config = dict(
    arch='dit',
    model='text-conditioned image diffusion model',
    dataset='drawn human figures in many poses',
    train_examples=48750,
    image_size=48,
    horizontal_flip=False,
    conditioning='text',
    objective='epsilon',
    cond_dim=256,
    tokenizer='word',
    vocab_size=44,
    text_encoder_width=256,
    text_encoder_layers=6,
    text_encoder_norm='layernorm',
    text_encoder_norm_position='pre',
    text_encoder_activation='gelu',
    text_encoder_mlp_ratio=4,
    text_encoder_head_dim=48,
    text_encoder_fused_qkv=True,
    text_encoder_bias='qkv',
    text_encoder_qk_norm=False,
    text_encoder_parallel_block=False,
    text_encoder_inner_norm=True,
    text_encoder_moe='soft',
    text_encoder_drop_path=0.05,
    text_encoder_num_experts=32,
    text_encoder_moe_every=2,
    text_encoder_expert_mlp_ratio=0.25,
    text_encoder_slots_per_expert=2,
    text_encoder_shared_expert=True,
    text_encoder_positions='rope',
    cond_dropout=0.2,
    norm='layernorm',
    activation='gelu',
    mlp_ratio=4,
    head_dim=64,
    fused_qkv=True,
    qk_norm=True,
    inner_norm=False,
    moe='soft',
    num_experts=8,
    moe_every=2,
    expert_mlp_ratio=0.5,
    slots_per_expert=2,
    shared_expert=True,
    patch_size=[8, 8],
    layers=12,
    width=128,
    positions='sincos',
    residual_init='scaled_by_depth',
    optimizer='soap',
    beta2=0.95,
    lr=0.0033,
    beta1=0.95,
    shampoo_beta=0.95,
    eps=1e-08,
    precondition_frequency=50,
    max_precond_dim=1024,
    one_sided=False,
    adamw_lr_other_params=0.0018,
    grad_clip=3.0,
    steps=8300,
    batch_size=384,
    epochs=65.4,
    lr_schedule='wsd_sqrt',
    decay_fraction=0.3,
    final_lr_fraction=0.01,
    warmup_steps=410,
    weight_decay=0.1,
    adamw_weight_decay_other_params=0.01,
)
Rows from block 4 of the denoiser of a small text-conditioned image diffusion model, named by matrix and row number. Rows with one number belong to one neuron. Each number is 50 + 10 x the weight over its row's rms, rounded and kept within 0 to 99. All counts start at 0.
After each neuron's rows are labels from the 100 images, of 14848 (inputs lightly noised), where the neuron reaches its highest value: "top examples" is what is common among them. Only what is clearly more common there than usual is listed. The data: drawn human figures in many poses.
# fc1: MLP up (model.blocks.4.mlp.fc1.weight, 512x128), inputs 0-63
# fc2: MLP down (model.blocks.4.mlp.fc2.weight, 128x512, transposed), outputs 0-63

fc1.382:36 35 36 55 41 66 40 48 39 42 45 38 57 40 61 42 50 37 46 32 61 47 49 53 48 45 56 35 55 52 41 25 50 58 40 64 64 47 49 50 42 57 45 52 56 42 39 50 50 61 30 51 47 40 44 40 37 46 32 51 57 64 43 40
fc2.382:54 67 68 44 62 64 59 53 58 42 46 59 39 40 39 49 52 58 50 65 65 49 49 58 47 48 42 64 42 57 45 72 56 66 46 70 68 53 50 54 41 61 46 52 40 47 40 50 53 37 72 47 52 42 57 44 59 51 68 51 45 71 55 58
top examples: orange top

fc1.249:37 40 53 34 45 50 63 46 62 34 55 62 51 61 33 64 58 51 50 41 41 35 52 44 72 35 55 55 49 61 59 72 35 49 48 53 35 43 58 52 44 54 57 64 43 50 49 55 37 54 52 55 57 39 50 75 30 59 53 41 58 48 43 60
fc2.249:60 64 50 67 53 50 38 56 35 32 57 36 45 57 65 60 56 46 47 60 39 35 47 46 27 40 43 44 48 61 56 33 39 52 46 51 39 50 60 50 46 56 58 63 56 50 47 56 36 41 45 46 41 41 45 72 70 61 44 58 43 52 55 42
top examples: yellow trousers

fc1.387:42 70 45 30 49 52 66 53 45 51 50 39 66 57 58 48 56 35 59 46 47 54 65 59 65 34 52 47 56 58 36 58 62 54 41 35 50 32 56 50 58 42 69 49 37 49 46 62 55 52 52 55 47 43 39 45 35 53 57 52 63 43 41 50
fc2.387:36 49 64 72 47 59 41 42 58 41 47 67 47 57 37 42 46 68 43 52 45 52 38 52 37 34 51 55 46 60 40 43 63 42 41 28 49 26 54 52 50 43 64 50 57 47 49 59 59 54 48 50 58 51 62 39 65 52 48 43 39 37 60 52
top examples: red top; star jump; red trousers

fc1.29:25 48 54 50 48 53 50 45 48 38 57 45 40 46 21 54 55 40 65 53 41 63 63 56 61 39 68 61 56 60 57 52 63 51 40 49 46 45 47 53 53 42 51 38 55 22 40 36 50 45 46 48 49 51 55 55 59 39 52 73 55 31 47 36
fc2.29:49 63 43 45 51 50 48 58 54 39 57 54 56 45 80 53 50 57 34 47 42 58 35 51 41 42 29 39 46 59 61 50 63 47 46 57 51 47 48 55 56 48 53 38 37 20 40 32 55 52 58 52 52 61 43 58 37 38 52 24 51 34 51 61
top examples: blue trousers

fc1.148:30 51 57 50 44 47 42 38 48 43 45 38 57 52 59 60 59 39 60 48 53 50 52 26 59 48 52 45 61 44 54 43 61 56 55 31 58 55 55 58 26 27 59 47 43 54 71 54 39 44 46 59 50 51 47 39 34 41 52 63 66 59 36 61
fc2.148:66 32 42 41 48 40 63 58 54 47 48 59 45 58 48 63 65 66 45 56 51 49 49 41 37 52 43 55 39 52 50 58 60 50 51 43 68 57 50 55 27 28 52 43 51 54 81 56 41 58 57 41 48 57 58 49 71 47 44 29 38 54 59 38
top examples: red top

fc1.302:40 54 58 56 38 40 53 59 53 50 54 72 66 59 40 53 34 66 47 47 53 60 59 32 48 46 51 52 45 62 43 66 40 70 42 52 42 51 57 42 62 46 27 50 44 42 55 51 36 56 41 34 51 51 56 53 43 59 33 54 57 52 38 67
fc2.302:54 48 40 37 60 39 44 39 46 56 59 24 28 53 57 55 39 36 55 52 53 63 45 42 52 56 51 42 56 59 42 37 37 62 41 49 45 52 58 44 57 49 26 50 54 41 48 50 35 39 55 68 45 58 44 50 57 57 72 48 43 52 57 39
top examples: yellow top; blue trousers

fc1.175:41 54 54 40 51 64 48 54 40 46 49 68 49 52 43 69 50 47 43 55 78 45 48 46 51 48 59 64 45 60 68 55 49 47 63 62 46 66 62 43 33 44 41 61 47 67 55 55 52 48 61 55 42 43 47 80 50 50 56 39 64 50 55 36
fc2.175:42 58 41 37 46 39 43 35 32 68 54 66 39 63 40 38 46 36 44 45 33 52 40 46 63 64 56 55 31 49 41 49 51 47 38 57 52 34 39 46 55 55 47 41 54 42 51 54 44 49 75 67 28 41 37 34 54 53 52 44 58 36 44 59
top examples: red trousers

fc1.173:43 55 34 55 56 52 37 53 48 53 70 51 47 50 29 32 73 49 35 57 45 45 30 46 48 48 44 59 54 51 44 56 35 45 43 55 36 49 39 42 48 61 49 31 47 49 61 60 46 49 49 44 49 51 41 50 42 52 50 51 46 38 63 47
fc2.173:51 39 67 43 51 56 60 41 46 52 73 50 45 50 62 42 74 52 61 37 53 53 66 48 48 50 61 35 33 53 44 30 44 51 46 51 42 44 49 51 42 63 64 30 60 52 67 65 50 48 44 53 47 45 59 45 64 54 48 45 49 44 37 37
top examples: kicking

fc1.210:41 37 42 57 43 30 51 35 68 57 57 35 46 65 56 55 53 62 68 40 54 50 38 68 41 54 49 58 39 30 48 47 57 26 58 36 54 47 42 47 56 50 43 58 52 46 70 56 53 46 55 55 66 49 54 41 44 45 66 44 58 54 50 47
fc2.210:46 67 59 43 56 33 47 60 35 58 57 61 52 65 42 56 53 38 31 55 56 51 61 66 59 55 54 39 61 28 47 49 59 29 61 34 56 48 42 45 54 52 44 61 46 47 69 59 58 49 41 44 33 52 43 41 56 44 33 55 43 57 49 51
top examples: red top

fc1.395:45 57 40 49 44 53 55 55 55 23 35 44 48 40 34 49 41 38 62 43 51 50 62 28 36 31 65 57 48 57 51 55 53 38 57 33 63 62 36 45 56 51 46 25 50 57 59 44 59 57 34 51 58 42 57 60 38 42 58 45 33 55 47 33
fc2.395:47 52 54 53 51 59 38 47 42 23 40 54 44 41 65 55 42 64 31 57 51 56 29 37 58 34 31 41 43 64 56 43 59 40 53 37 62 57 45 47 56 53 51 30 52 59 56 48 61 43 64 47 39 46 40 64 66 45 39 49 60 52 52 62
top examples: yellow top

fc1.257:37 44 66 41 51 63 44 67 48 62 43 43 52 49 60 72 50 53 47 60 57 33 53 39 36 47 33 65 46 40 47 32 40 53 60 50 42 66 65 42 37 48 29 44 56 53 62 35 49 53 42 44 64 55 44 59 46 44 53 21 63 50 62 33
fc2.257:59 55 37 57 54 62 56 30 53 61 46 58 51 52 45 74 52 48 53 38 53 33 44 42 62 47 66 41 51 42 49 68 35 52 60 51 42 66 61 45 38 51 26 46 43 52 58 35 51 43 64 53 40 59 59 61 50 44 50 81 43 51 36 68
top examples: orange trousers

fc1.484:22 46 59 50 37 38 44 53 52 66 66 55 61 50 44 64 43 50 42 70 61 59 53 63 43 73 56 69 50 58 56 47 53 49 59 59 65 75 53 70 45 57 30 53 51 48 65 21 61 43 62 45 69 44 46 57 53 47 53 40 46 52 47 40
fc2.484:61 64 41 47 64 38 57 49 46 66 64 45 32 49 57 62 43 48 60 32 62 56 50 58 58 73 43 32 54 53 56 53 54 48 62 59 71 78 54 68 45 61 33 53 44 49 65 20 60 52 42 53 29 49 53 58 45 45 48 59 51 53 47 60
top examples: orange trousers

fc1.385:64 70 49 67 71 64 47 44 47 45 57 38 63 54 70 43 48 31 55 47 56 50 45 46 51 58 55 62 46 41 36 49 45 55 49 63 54 70 38 47 48 55 53 44 51 60 73 48 54 49 41 68 48 31 41 57 54 45 47 38 53 43 40 53
fc2.385:20 52 55 58 68 31 61 61 51 40 39 39 54 49 59 55 57 33 47 44 55 61 45 67 65 44 56 60 34 53 67 62 65 60 53 53 50 44 58 55 50 65 40 41 51 57 41 49 43 36 42 50 51 65 50 58 63 59 47 52 49 57 38 61
top examples: orange top

fc1.189:25 50 40 50 44 52 36 40 48 41 51 62 39 53 39 43 79 54 56 37 41 47 45 70 57 46 52 56 58 45 54 54 47 53 57 48 64 57 52 54 56 56 54 43 47 31 36 60 47 42 47 60 32 63 47 52 42 60 51 55 52 35 41 59
fc2.189:35 57 64 50 38 39 51 44 48 63 60 68 50 62 63 53 44 55 54 43 47 55 32 61 38 55 32 88 58 55 64 52 60 44 35 59 46 45 50 49 56 39 60 64 44 53 59 59 47 51 60 43 41 44 51 43 38 50 47 34 62 57 41 47
top examples: orange top; blue trousers

fc1.310:46 47 43 34 62 53 58 39 51 61 70 36 52 50 43 33 71 36 45 64 44 71 42 45 37 40 47 41 45 51 54 70 27 49 60 50 34 57 50 39 42 44 40 51 44 47 57 50 50 46 49 50 43 41 45 54 43 70 47 51 48 47 60 37
fc2.310:47 50 52 65 37 50 43 58 50 66 74 64 42 52 55 38 73 60 53 31 53 73 54 49 63 43 54 55 50 53 55 29 33 52 64 53 40 64 44 45 41 43 43 55 60 45 61 48 48 52 48 49 60 45 55 55 50 70 47 49 50 53 39 61
top examples: red trousers; red top

fc1.247:53 52 45 74 44 41 48 40 45 34 63 57 65 63 42 53 39 44 45 47 67 51 50 45 46 54 31 55 38 45 48 36 35 34 52 48 57 40 54 70 58 63 54 55 40 55 56 39 62 54 49 49 52 29 46 60 70 48 46 56 49 59 40 52
fc2.247:41 38 56 28 57 46 50 65 56 31 59 46 39 60 49 54 46 61 57 48 65 57 57 45 55 54 70 44 62 39 49 65 37 40 50 40 52 39 59 66 57 57 56 50 61 57 56 38 62 45 47 45 52 27 54 51 36 42 53 50 44 59 62 43
top examples: red trousers; red top

fc1.47:38 49 70 64 57 46 45 46 43 61 49 45 37 47 70 57 41 44 65 70 37 42 44 54 57 42 44 63 45 52 40 45 57 55 48 67 48 76 62 50 62 51 40 38 47 58 47 45 60 60 68 57 55 52 68 62 43 42 48 65 36 69 49 41
fc2.47:53 66 63 68 37 58 37 47 38 44 53 36 31 52 73 52 60 48 50 65 57 58 34 39 48 53 37 63 39 67 64 41 47 51 46 37 52 29 36 42 42 45 67 68 48 41 51 64 38 52 64 53 51 53 57 47 53 55 42 55 38 33 54 41
top examples: yellow top

fc1.154:36 69 51 48 51 47 58 51 49 53 51 55 63 74 45 59 46 42 46 68 40 44 52 63 58 57 32 75 66 61 68 49 33 57 74 46 44 38 57 56 37 63 47 58 56 36 53 47 59 45 55 46 54 45 53 51 58 47 39 29 57 45 41 55
fc2.154:50 51 43 53 42 68 40 44 35 57 38 50 73 39 45 51 51 37 46 51 56 60 46 57 41 44 48 35 70 51 39 45 52 47 42 51 52 45 56 40 72 31 52 51 46 65 47 62 32 52 36 51 42 42 34 71 61 51 51 28 42 52 33 67
top examples: orange trousers

fc1.455:20 37 54 34 43 51 44 39 47 41 46 62 45 57 46 55 48 47 48 56 41 51 51 48 58 44 56 46 42 60 36 62 43 75 54 55 43 53 47 62 35 36 44 52 39 53 53 29 50 55 51 29 49 40 41 44 21 62 55 30 61 47 46 49
fc2.455:43 32 58 36 49 47 48 46 55 51 64 58 57 32 35 49 55 61 48 49 60 45 61 58 59 54 59 50 70 35 43 63 48 25 37 45 52 37 54 47 58 52 47 34 50 55 47 56 36 57 61 47 50 53 58 24 41 37 61 35 55 50 48 51
top examples: blue trousers

fc1.373:38 42 30 60 47 55 48 43 47 30 43 59 37 40 65 53 62 54 54 31 66 58 45 41 57 53 36 35 46 55 58 29 40 42 55 69 46 46 32 41 49 58 36 36 39 55 39 32 43 47 36 65 47 49 43 49 42 58 33 43 58 62 41 40
fc2.373:52 63 67 37 54 54 51 55 51 32 49 38 58 42 38 55 60 43 46 68 68 61 54 43 43 53 60 65 53 59 58 70 43 43 57 69 49 54 31 42 46 63 35 38 56 54 39 33 47 54 67 33 52 49 55 54 56 63 67 56 46 65 53 58
top examples: blue trousers

fc1.105:47 68 48 68 52 44 56 39 70 62 52 42 51 70 40 58 46 66 42 48 48 41 63 63 42 54 56 39 46 48 40 47 58 66 62 53 69 67 39 41 60 41 48 50 46 38 46 53 45 43 52 49 43 44 75 52 52 55 52 65 52 53 34 48
fc2.105:38 31 54 39 57 48 42 61 36 69 56 64 47 67 55 57 41 37 60 48 53 46 46 65 64 54 45 67 51 33 40 50 59 59 62 42 72 62 42 32 59 41 43 54 61 43 51 56 51 57 44 59 61 43 19 45 60 57 55 43 52 55 70 47
top examples: blue trousers

fc1.507:38 33 39 46 37 53 54 50 60 39 53 50 39 35 55 51 66 53 56 38 53 49 63 31 56 66 52 44 54 20 44 36 40 59 45 61 54 49 28 56 58 53 39 37 30 63 46 44 55 51 47 66 62 61 33 48 55 57 39 53 58 54 35 50
fc2.507:58 69 59 53 67 48 44 46 37 42 54 45 57 39 48 57 63 41 45 59 49 43 37 37 39 72 44 51 46 26 44 57 45 64 49 60 51 52 32 55 62 54 42 37 71 66 52 46 53 53 53 33 38 65 68 51 33 61 61 47 46 57 61 48
top examples: blue top

fc1.405:36 60 52 44 54 62 58 51 36 43 49 55 45 47 49 50 61 58 58 51 34 49 47 62 60 74 49 53 54 40 47 43 59 60 44 48 47 52 53 39 56 50 47 22 46 60 49 43 50 57 47 65 44 46 46 51 66 43 56 46 66 35 49 53
fc2.405:41 51 57 47 58 60 43 52 39 47 42 33 56 40 39 55 66 47 50 68 48 57 50 55 56 58 53 48 47 28 50 61 73 56 28 53 49 56 52 54 56 62 42 34 51 55 53 36 41 56 50 43 64 57 61 64 37 57 48 59 42 44 46 51
top examples: orange top

fc1.372:45 55 40 43 60 40 42 41 60 55 50 36 32 49 54 55 47 66 57 48 45 57 59 38 69 41 47 37 54 64 59 42 38 44 66 51 55 37 43 42 69 41 71 54 46 36 39 55 44 49 42 34 41 53 43 54 48 42 41 62 39 64 34 69
fc2.372:30 48 53 34 64 54 60 50 40 54 47 50 33 64 55 54 65 42 43 53 38 57 52 49 32 47 59 53 45 56 62 44 51 46 66 37 54 34 35 39 65 48 68 55 50 44 51 57 48 49 65 44 53 52 55 50 42 54 68 48 62 70 69 43
top examples: orange trousers; yellow top

fc1.466:47 38 59 50 42 54 31 46 54 60 57 59 60 58 25 43 57 56 48 61 33 49 68 57 40 52 66 36 37 56 47 38 43 50 46 55 61 58 41 51 75 42 40 46 43 38 52 53 52 37 32 60 53 53 50 43 44 39 55 42 41 59 64 67
fc2.466:50 64 42 41 58 51 67 51 40 64 58 35 39 59 72 53 54 38 53 43 38 50 33 56 52 57 35 59 60 60 52 58 42 50 52 61 62 64 43 52 74 51 38 48 57 43 51 50 51 63 66 38 43 64 50 51 47 50 46 58 64 64 35 33
top examples: blue top

fc1.381:37 52 60 40 40 57 54 38 76 41 58 56 50 42 49 45 47 31 43 47 49 62 49 31 57 44 37 47 65 50 44 45 51 42 44 47 49 50 33 58 47 49 47 48 36 48 49 38 37 57 43 42 66 51 52 57 24 24 61 50 49 45 48 63
fc2.381:57 45 36 58 54 60 39 60 24 44 63 45 47 45 46 46 48 69 56 55 51 67 48 30 42 46 65 53 36 52 45 54 50 46 48 47 53 56 38 59 50 51 51 53 62 50 51 38 42 42 53 56 33 54 46 59 76 22 37 49 43 49 52 35
top examples: blue trousers

fc1.334:36 40 58 45 55 46 55 70 49 59 64 31 48 58 49 45 45 46 45 62 57 54 54 51 42 51 45 61 45 40 60 51 55 31 60 52 48 61 61 55 55 42 46 36 50 34 57 40 38 57 54 56 52 49 44 40 33 46 40 45 57 43 51 34
fc2.334:56 60 38 54 44 48 42 25 50 61 67 70 52 60 51 45 48 55 53 34 61 57 42 55 55 50 51 35 55 42 60 50 61 35 63 51 55 64 65 64 57 47 52 39 47 38 55 42 39 40 44 37 50 54 57 41 65 46 58 45 41 43 49 62
top examples: red trousers

fc1.4:91 52 51 46 50 45 28 39 66 41 45 36 45 57 60 59 45 50 59 75 43 56 48 33 35 44 47 68 21 55 49 50 50 61 70 62 53 63 49 48 45 41 50 60 56 54 51 46 56 48 60 55 58 41 50 54 41 51 47 44 62 54 35 49
fc2.4:20 61 59 67 62 40 59 44 57 56 55 47 50 46 59 50 42 46 53 48 56 63 39 64 40 46 53 54 32 42 58 50 67 54 53 57 57 51 46 49 39 60 37 55 61 56 60 40 58 55 52 61 53 60 54 51 51 57 36 50 52 55 42 48
top examples: orange top; blue top

fc1.62:42 56 58 44 66 55 49 45 40 49 39 47 51 30 40 63 67 39 45 57 56 44 50 38 49 38 56 41 50 66 46 47 55 69 56 54 47 84 51 52 45 54 51 43 47 61 39 38 45 54 60 62 27 54 50 54 55 59 49 54 40 38 29 52
fc2.62:36 35 47 40 74 53 50 53 51 51 62 53 51 61 36 34 41 40 45 61 42 62 60 61 56 58 62 42 50 30 38 54 41 32 45 40 47 25 38 58 55 47 41 53 48 45 65 59 52 51 54 63 32 38 52 44 57 37 44 51 30 65 31 46
top examples: blue top; yellow top

fc1.31:35 39 57 43 50 38 34 33 45 67 56 46 45 56 62 46 48 59 41 49 39 46 31 48 63 61 47 44 40 47 47 53 39 54 35 62 30 42 65 47 47 50 62 59 51 39 24 51 33 40 56 39 42 50 35 31 61 56 45 51 61 50 46 60
fc2.31:57 70 48 55 44 39 63 62 56 67 59 57 54 57 40 39 49 39 60 48 45 49 64 50 38 59 49 55 59 51 51 42 42 49 34 61 40 43 67 48 47 45 64 61 45 35 25 56 38 61 44 61 54 54 63 35 38 61 54 42 40 46 50 43
top examples: yellow trousers

fc1.474:30 40 61 46 57 57 58 53 51 44 52 48 48 53 32 58 48 48 45 38 38 43 63 35 63 31 55 41 54 71 65 64 32 49 53 68 40 27 57 44 39 51 59 52 45 41 36 68 31 45 32 46 45 53 51 62 54 58 33 64 44 41 51 50
fc2.474:51 54 36 46 44 60 40 42 45 49 49 52 49 51 62 56 45 53 57 59 46 43 37 36 36 36 46 62 48 65 59 33 30 46 55 65 41 28 53 44 43 56 56 52 53 44 35 68 34 52 71 54 57 54 48 59 39 57 71 35 59 46 44 49
top examples: orange trousers

fc1.356:54 59 61 36 49 39 61 46 48 62 59 50 58 46 33 40 74 58 47 61 53 57 46 64 62 46 30 57 44 25 36 51 46 46 42 48 61 38 53 35 53 47 53 60 42 38 57 56 29 48 60 61 44 57 58 55 47 52 47 54 49 54 53 40
fc2.356:44 43 35 59 50 41 38 50 55 63 59 56 39 45 63 43 71 44 52 36 55 60 53 62 42 48 67 46 56 28 37 48 42 44 41 44 59 36 52 37 52 42 55 61 60 40 55 57 30 54 37 37 59 55 43 59 53 52 55 45 46 51 44 59
top examples: red top; red trousers

fc1.143:52 50 52 44 52 57 37 36 55 50 51 58 60 48 64 67 53 41 43 56 54 58 49 77 48 43 49 58 56 51 57 26 59 45 56 66 51 43 52 45 50 62 49 45 35 72 50 53 35 60 50 17 50 39 74 44 41 64 42 49 49 50 43 33
fc2.143:68 54 38 51 46 44 44 44 55 43 50 60 43 53 45 45 39 50 65 63 52 34 71 44 65 50 41 53 36 54 42 41 48 71 32 50 47 53 26 61 37 50 61 61 55 48 59 58 51 61 40 41 48 38 52 72 43 59 45 49 38 50 39 45
top examples: blue top

fc1.158:63 46 45 36 46 46 51 58 39 59 56 47 50 49 43 53 46 39 69 57 49 72 33 59 50 42 37 56 38 70 60 48 44 58 50 48 45 27 44 46 53 47 59 47 63 48 54 57 54 40 40 57 61 31 37 48 36 57 49 43 52 26 34 36
fc2.158:29 58 56 63 48 52 47 41 60 60 58 55 50 52 50 58 44 56 30 42 49 73 60 57 49 42 61 47 58 67 57 52 50 56 46 43 44 26 45 49 47 45 66 48 33 48 50 61 57 57 59 46 39 33 63 53 61 59 53 57 46 26 62 62
top examples: red trousers; red top

fc1.447:39 63 51 49 54 58 41 49 35 41 39 71 57 42 62 51 42 46 52 38 37 54 53 55 45 56 50 67 53 43 51 54 52 50 66 60 52 51 73 50 74 53 50 41 55 41 45 59 64 44 45 60 57 49 50 34 52 54 51 41 34 52 40 51
fc2.447:54 57 60 50 54 45 50 58 40 61 58 69 52 63 62 47 47 37 45 51 67 60 61 50 48 47 45 65 48 58 54 59 49 43 54 53 47 48 33 40 25 50 48 50 58 58 66 40 39 51 44 46 56 64 59 60 48 40 43 50 33 50 51 40
top examples: blue top

fc1.39:56 63 52 45 48 54 36 58 20 54 46 63 53 58 51 41 39 65 30 57 52 49 54 72 38 56 55 63 59 66 50 44 43 48 51 51 47 50 52 59 37 62 47 39 46 48 42 42 58 56 52 43 42 38 48 52 49 62 49 35 52 62 35 35
fc2.39:47 61 45 39 37 48 39 57 25 53 49 58 45 53 44 49 67 55 38 44 55 57 58 34 51 32 47 52 51 45 53 46 56 50 54 50 58 49 48 43 52 35 55 63 56 64 63 71 30 42 49 33 38 50 39 57 65 35 45 42 46 35 34 40
top examples: blue top

fc1.30:20 52 58 57 50 49 43 49 49 33 22 44 49 33 44 52 36 55 47 49 62 36 56 48 51 60 59 49 64 49 61 39 48 43 34 45 44 68 36 55 49 33 44 54 47 32 49 45 45 60 45 48 56 42 48 60 44 46 61 33 62 64 35 57
fc2.30:49 50 49 52 41 51 54 56 57 66 67 55 43 59 46 33 69 70 45 47 43 52 52 54 70 37 54 43 49 48 42 42 55 60 62 59 61 42 50 46 54 79 46 38 60 59 63 57 47 49 50 54 49 57 47 36 48 48 43 26 51 39 35 56
top examples: blue top

fc1.195:52 50 58 34 39 50 51 58 37 53 45 39 55 43 67 35 66 52 59 62 39 43 50 50 66 60 39 41 49 40 47 48 51 47 56 51 52 29 50 44 75 51 70 40 36 61 47 37 54 55 50 62 40 50 49 55 38 43 48 33 65 52 44 47
fc2.195:40 51 42 66 60 49 50 42 62 53 42 67 40 41 23 44 63 50 37 35 45 52 46 53 39 60 59 56 50 39 45 51 57 49 59 45 46 25 53 50 73 49 74 44 64 63 50 42 53 41 47 37 63 49 47 49 61 42 53 61 34 52 61 49
top examples: red top; red trousers

fc1.276:38 46 45 38 47 71 49 52 59 43 42 42 50 51 47 49 40 55 54 67 44 45 48 75 57 34 45 53 34 50 65 45 62 30 48 51 41 38 44 59 59 42 34 40 32 44 55 38 57 42 42 26 54 59 48 46 42 54 36 63 44 48 43 48
fc2.276:57 55 51 59 50 80 43 45 41 46 48 58 45 55 53 55 41 44 40 28 50 49 45 76 39 39 50 40 57 56 67 53 72 35 47 49 42 35 48 66 60 39 35 44 64 42 55 38 61 56 55 73 45 67 50 50 56 55 63 32 57 51 54 50
top examples: red top

fc1.151:35 38 32 35 37 47 56 53 59 54 47 47 48 65 41 57 30 26 59 34 69 77 62 56 46 42 54 46 52 67 59 47 54 46 61 32 55 49 58 52 37 50 62 45 65 41 43 54 56 46 35 48 50 44 33 39 43 59 44 59 46 34 37 47
fc2.151:45 58 62 62 56 45 45 43 42 60 48 53 50 62 49 55 38 72 46 59 70 77 45 49 42 41 58 61 58 64 57 40 67 47 57 42 60 40 55 54 45 54 67 50 31 39 43 55 55 51 58 53 52 48 66 40 46 57 62 45 49 41 60 50
top examples: red trousers

fc1.239:37 51 28 53 48 43 48 69 55 61 56 54 32 67 54 34 55 53 48 63 56 29 40 50 35 62 60 54 38 51 34 34 48 77 58 46 46 41 33 41 53 46 55 52 43 52 37 53 40 50 48 47 52 46 61 58 51 64 55 41 34 49 46 31
fc2.239:56 61 73 48 52 45 51 28 38 64 55 41 67 67 45 39 47 48 49 35 51 27 61 51 61 58 35 46 59 51 37 63 53 82 57 52 47 46 41 42 51 43 58 52 49 54 36 54 35 53 50 56 44 48 34 60 47 68 45 57 63 46 50 68
top examples: blue trousers; yellow top